A small contrastive image-text model, trained from scratch: encoder depths [2, 5, 5].
Rows from block 8 of the image encoder of a small contrastive image-text model, named by matrix and row number. Rows with one number belong to one neuron. Each number is 500 + 50 x the weight over its row's rms, rounded and kept within 0 to 999. All counts start at 0. Numbers have three digits each.
After each neuron's rows are labels from the 100 images, of 14848, where the neuron reaches its highest value: "responds to" is what is common among them. Only what is clearly more common there than usual is listed. The data: simulated stained blood smears.
# fc1: MLP up (encoder.blocks.8.mlp.fc1.weight, 384x192), inputs 0-95
# fc2: MLP down (encoder.blocks.8.mlp.fc2.weight, 192x384, transposed), outputs 0-95

fc1.231:489407576436490506511563659489472506467625355436551502487549453454552620489500477512400390503501516515503382398498499608532463522584532459479480475526545492506467542471504385471504553575507450539506461482548499475382527412522511486563587518497536530475495493527452414546539503474562519458
fc2.231:454486474487514552510490306463462450543568476478495503501494466507532486502522417547421483468510435526491524456519590497520399537332448648489539468527519495503473535497509480515471370537542509511552375497444481500484537582497455514462539510532598491570501528508458554554527459497484463601
responds to: two lobes with orange grains; spiky cells

fc1.212:506581524452483520442484520440518497421531419473533509555553434487544536486448485577459445415454442429587418474521481531546536507483459517572483543655466458472441549538565510555579564518517513503583496457471516511474495513487550546527542569479541406454525515440494573471449572522447545532
fc2.212:569492485398527535579535490535447516446454462475493455509489526452463490476444541533490489525668520510495452405444556475484537509516591516472479427465485567514542585465567539475504485509455476562504499494499518513448497484509495444535533474572463597480546498491481438495582481432645482451
responds to: dark grains; crescents

fc1.319:468461549522441590478535560440468468445569493470521544500507394520572486479504516475521475568476448570550495489498474536536380551449505439536447540541484443474517550437509456549564564497539466560556564409513504534515462511553446392549533714444588605460513510479541480480496548560476545554
fc2.319:421387545428473622551544526476515517596526496507444457576448445531460484471475641492540498488579420506467470445504560466488509539518640518547461497465517581496481575417575575471442489472444455473514541522501591457573546521480472428574568432489558413376547520502467539538565571491508488648
responds to: kidney-shaped nucleus; discs

fc1.105:490534541481525455455513476464509457390557521552458562447574470489601450490500449498482500468490443457557507537547430504488520579473336469513518556414465443502557628540547424480450475457470521489626512525413487512504498578549536519441550528424494415504429491470523478500471597519449521523
fc2.105:473561508480546551534560590527603553531512545515578513553466462570466469532524469492512550492561498490491499521536522442426430564525481501583533376483464563441456563526438506517471503492492472501533545453471467452589532471423423442607582444496473547418552556506492492542482583459592525506
responds to: two lobes with orange grains; small spheres

fc1.222:524570551510521432455497526430490511447522396460513500514565446444547518493483526605471428383457442490576381506589453574517492535521441517579478547710472512474468585506578459555610584501523527487538512508471477526504488487470517508526546551470534447515507498464469529518514518529431565540
fc2.222:582469503395481535550503499502435531455459456460498465508470496455492477485462554523458455528663551505486447401514538485490510497536587498454469434474486577535593580489559536470537494515454490579514475504501529487470488484488492421530498432540456584487570485469473410501594484475639504514
responds to: dark grains

fc1.321:565470446378573560517433522572532444518439532489562531504501571457514522563419500425490435542443521568459545424489490410555511456503572473395590472536475533443472473566604519538466479534485552491469550487479507522537478471515460365574478510672534464488600511499444538487492440495540485471
fc2.321:502424515470492465484542486484493452415529473525508462491537350525525486491477508553509543465478495528463456528497523491455492567523543505455486448468505502468543514502507503473514514506498456518705469506369490537514462516509306249468505277483512505503476509488497461541498548437469547580
responds to: two lobes with orange grains; target cells

fc1.247:523583461489529531492546365495441487530483500577574519506547462525447505446502454501506466343548524548523507506276473500498482506524516506525459584444466545450518519466451451505536529528620492460503548528393516323400498504465505520513465508527528490462451470548544582537369498508563552519
fc2.247:505577470510574516511492568484524518524517523502599528460507515456524496490581521504463524503464475439540524644385421446545422487497475517552523580511474566479434493507509465604438517416520478468493477467509462605427508438451523482490466402509459558557506491498519474520477509441547556412
responds to: ovals

fc1.187:511481436401550564514428481568620454499371494521556551524482591480525435595398505387483479560448485530463546486513511434502493477489615460456565500522520512485463468574640536499507445476446542493502521524479546553601475510520474465660488499641503496492574495468470527469486456529566457477
fc2.187:526430535484505470484545510472498472416561480528534474490556370534522483487488505574529537456487490534447421520492511496441508571573537490441474479455487498487533481466507498467482488487502458524689472519373485541531482520498318265458514264455511521492482511463472468544479544434481568563
responds to: ovals

fc1.233:520455561507516411586541497412476463459505487501453600598548395549628575501525483465471489460484512481534485443541438497498574530564420515526489605542506431551579598439546385512507555536494503485540455499499438442409508427545578512349489531496479413517402470425524485513520567522495509516
fc2.233:507441522455498560545556515509502417481409528459530461516449507479460494471448551565454421557587492505496474412486522479458516523565774541438486440466506512553508559497473537491624516609462461579530520544479530329376468457538455501507472472524527464467494482451501397482537542442535495507
responds to: two lobes with orange grains; small spheres; band-shaped nucleus

fc1.253:409538540513479451485465419405492420483446518549480508495488422353485457432494560447447550507444484526494479503424556494449530518509561464376410526540407442428455493459513489523466494558603527523499495525486513418411504510483421458403467649544480577513492465551506435519558512499449553494
fc2.253:434483521432478553587504533444496516519557509556493426545420489585472480454500512500536457455426442526482442510548576448444507543503575499519451463453544518510564591452469613436525450438426448541509486547477580467556499555504465479605537487529544425488551483461456513504582487490513440596
responds to: small spheres; dark grains; kidney-shaped nucleus

fc1.117:406475525463499587614523512499523534483555491488571452533448495478535564467490389374548515527505526468552474593493432458542487513510499527544489503426515454620597510471436493526501455532529454578525501419537520473395504416459519460508483531418511507420482514571480510546448503502540523568
fc2.117:450562456547481491545454545412480532476578527477419496476464592500506464440501540471463427487416467521556530560594485489501466479550551429514543503538471513588559526542493502512493574451522497519427466454534516482469505496458556563536533567539492583557532477570538511430564450543512410485
responds to: dark grains; crowded

fc1.27:513469465480542487585528516444527488482403542528444555483491389503576511463517473514710487492518501502485568509513516492531442474488564501627438544538481495535430567402540479564546475525504501553484490476568539554430475503484432453472565671541527464496517529460466508514436443458542543520
fc2.27:465447548499517546491471517523599428601583498530490515493485429590493522489468484445545533511468493466436546553534537384473502587439519478514496563477511536452436539503456498505429512518501442507624462540454472537597571541505421389495561432436566414411466575517492575591436606510558518556
responds to: crescents; kidney-shaped nucleus; two lobes with orange grains

fc1.210:499608571458482520473569529435532542480508467470604478475535438448554553484463502590494465401471470419568476531538469543543440526490491498602415514691436483464459531491533455575556567459523495526514509478492517551551497491506519529639550589483556410483524507495510544504490537521417560562
fc2.210:507471510410500555606513516450455506482463472481489436508445555489485474445475570508479480511581467489508463470506557472485529504543597493511477436471513568523574615461530563452518505526450462551520486490489562491492494503500493466560528494599499542488566510496490443509674439480617443510
responds to: dark grains; discs; kidney-shaped nucleus

fc1.59:490504450500534574505526547426488548447621510511568501481492436511554506475506413518524532455457533470522462548437407530474515504572447456587458533512510438576580563445497464531450545516527491526481556456481499589434450473527504473448504709439546472428407503515500451515473513520541604595
fc2.59:483478574412550555509513539467558485544514477530554457575436524627513467413531485581459499511470424450510448542544517450458471559449477495488432400448522523446543569430444595481443503428445452497515480519464550473478528525493456458590489428487569464498527551491458493514528522476525497639
responds to: crescents; kidney-shaped nucleus; two lobes with orange grains

fc1.139:449478529512502573568498465386484452418547521536532639578489402518525452441535428364567508423486486530505453509437456519539362507494484442526463486546495409576573570401508537495531460456504534596562439439479531536514477513512548433554564588462516521435466483551504465529542566537543567522
fc2.139:509466453443442546538446589505567511482492509401405494384423556358483496532496535486443459573526542501492528533596506503511401515460562447534527528506520494500553596532453531506606541593509523572480444470477463425471421478497510535499438471561466494473463516609523428496554486578494405559
responds to: dark grains; crescents; round nucleus

fc1.256:472573551520448414451487528511596470433506447499564562464486425422513457483507554560484484526447493583518499525538507431558400503477443484540507519541510398591463536449534445531528607473605463593508476451476511515556479492537505486458549544494548529506451503569512623425403484483618538490
fc2.256:509512521533492469423455521504539536476475484519526579472497495468555558507527457484479453394446545438534523569522387544565434441519534438520551521560472441533519486550459435574509591503598581503406560465543485508453443411464566572526456422536471535541476430598528480402529507534458506533
responds to: round nucleus; spiky cells

fc1.355:507422439492487465561499442446517484478444508468471612520504413527533500447519522479617532471481479518509547458467523530521508475539553508626424574515502517492381576339540515535606448462542502504493514499506520515504483562468447485486575653503490481493501507455493453481476461460545550501
fc2.355:488514560491473469470476587517583290496577486471451517451512577538501557458452397497564491498508531481493552511582474442484519559469517430502470596469537488445424475471451505472482493515473457535485359517532479399584500542551536492544507535464511473477398564508497531523516479597510457508
responds to: crescents; two lobes with orange grains; kidney-shaped nucleus

fc1.40:485404552567487547535493500453461508489563503440584472579500471502494508465510447407475483527486512472540439509433533448585538505489453486566461512375487498596593513444486520523603514536579493548533485458446534486391482436459428450431465621507519596449455464473489535440463488588560585517
fc2.40:579464526455388507485459547501457485446458416392466504436530539404571523492452470529461474517629570475551488450546453493523479476582626420429510484518498560513544514512513483515591619471520482558475475491481497496463434460566479479492501458557433568527462491513516447438616465519682465560
responds to: dark grains; crescents

fc1.15:500581469442459399468499514432519510462543466516492515521546461450541513505521549525493474472411522582524510518540488440527580565517491516599501568582484458522506539444464402567585517546493450662497545399510451600432523486532577536343436551411466471471463472570500478461483527453524497524
fc2.15:467441479484478506493578513505479492525463473575526511609502481534539507507507423583476468461441452510499431487602432532493411492498518541458507399541515464509505467513478468523489522501568488568487525501474508366550500469476472557661473581552591512562536480491477548443560468525423505462
responds to: small spheres; round nucleus; two lobes with orange grains

fc1.266:454557575473500576558476463424542489493584495463524597589507461504506450458615474359501495455453458532521419507446432497506435528485493461589476471463461478528527577391459494550428452442547501574534489425468475488528458566501512418536609612443534523429466547538498559447471499531576557546
fc2.266:529469448430421546528454564520531579476520487494453470403464487519510512559502437527487430452483555515463542568615457454521430559442625481482560462490507597518523565543479506516603500540506431624533411515446493389564445476487422433506555442527461521465483459558526476540544584580527467480
responds to: crescents; round nucleus

fc1.229:491507517482460500601552465418435450513495508549498488407471460408442542453459477552544531409452549548516497452507442577465555516517519519441391529594411480432436480541477403576391535518532471520520546488478470463522416482526415473411506619484530511486522535596525435528529473527455557566
fc2.229:533515467453500595553531596462460559381477496491535424525412497478469453503464493532479444555535470454471455424496540493467525509557631494500452440469535532521554598456494597461573496528428484561564476525471571465524475489525449464558503466564442493487471493486490411498581523499520487576
responds to: small spheres; kidney-shaped nucleus; dark grains

fc1.179:536469535646415538475474571462500522448532405441564488543544368409509476486526570537416506503488506498511401531564514449541465484532455477566454476522505456557527548297519475488549498458605444546536525435513511464636487510504478537515457632444536527461466492528486543462506525552531536536
fc2.179:520401535426538557503504455491504504586527476559514504600469449580493517417521520490472477436407434453513420543446586455469474568434544527495497487467502516459536564467490541489442503421488501382528533516458546569592513559495451479492530375498602393406523521530448548526526578504454507706
responds to: kidney-shaped nucleus; target cells; discs

fc1.178:518442655555397552499545534446450517489575448518555544450513391462590481480510506518477502473444519460516522541475504505537434484532463508569450624536509478485464552469466414578438485542571474562515512467502524549574453442565402520602500675480598571494469509497501504466518515540498581570
fc2.178:459386493462509594567523517499489477559514494541529463587460452519453446475512505469468490453606414462503451463476571445459486535543593561507464417456486563461504623441553553475417487501462439517536481545465559430568549521486439441530554410521588469413523503488464535515589581499574495644
responds to: kidney-shaped nucleus; ovals

fc1.289:433523508571510582595547517385426444459559509495483577553491424483529517445524456367518494325500485500499400525474416522460379505533472466475487478513509443578490526463471452469476518504499526552532518454492464525506448474526525420510492549439483572464430492551509467504544531525473524507
fc2.289:460530491470499521550461537432499498519536534461394491501414548401474464490491496513448418455447501527537450505559515460476451495568664455537506443500511460562596636513487544486600576564485506572483395502532530490455390495499524583512395492541550471496463486549504473453555440521506423504
responds to: dark grains; teardrops

fc1.293:537554587552437375489472437512524464467457495487522547490513495477501501476505470551471392558443498607539531513445565455544426504541460498538498619502506510471448621496562448496551557542548451513500488480472563423469521392509427565467454523581503526538465528532553592529381474495606461492
fc2.293:540459516458523505475490457481523476468407485501574576468498504448534548503472437546439413403517540481539539521440423515561432433463621516479541482500509476515487478566458465605581537551552586526525553467442471562419446398477514559522408439557476565567481454549512448480548522508474537539
responds to: round nucleus; target cells; discs

fc1.347:522527548419493337575454518408450520432487477473504519542500368515614590478519501591462512520503544388515469572537510474555555497500432488551501571419507462520545559526466392526471507588467445469535430506526466454507509420534537558419456528481502514507462517416494527527492570520513534556
fc2.347:507510548444482561521532543545444479517472507444516455500494483440492496525440520539497532550652567503515480382449456468446535548552643500454494517451497561503500559456475528479529492572462469613567493530465519438430543432530461421523428482504460442415480473440538491497490644506581543458
responds to: small spheres; band-shaped nucleus

fc1.193:481486566486487562540475423433584454476500493504510650561514456499511407445595522393555511470425481568506534418469489491517420535523501444594414507457449489519494584359511498571518446454544472535494522482483494539544445580477508482571601636453505495494490533548512500441471498514537532559
fc2.193:579456462459395536514484554536565424488464504485486490430518447509467528504454443575529439518548585501431571521531433479538498551461597494438530537490529539527462523530480495498555529518498467614639439543431460432525481462511404399468520487518443561441445485529515460551520597542590455494
responds to: crescents; round nucleus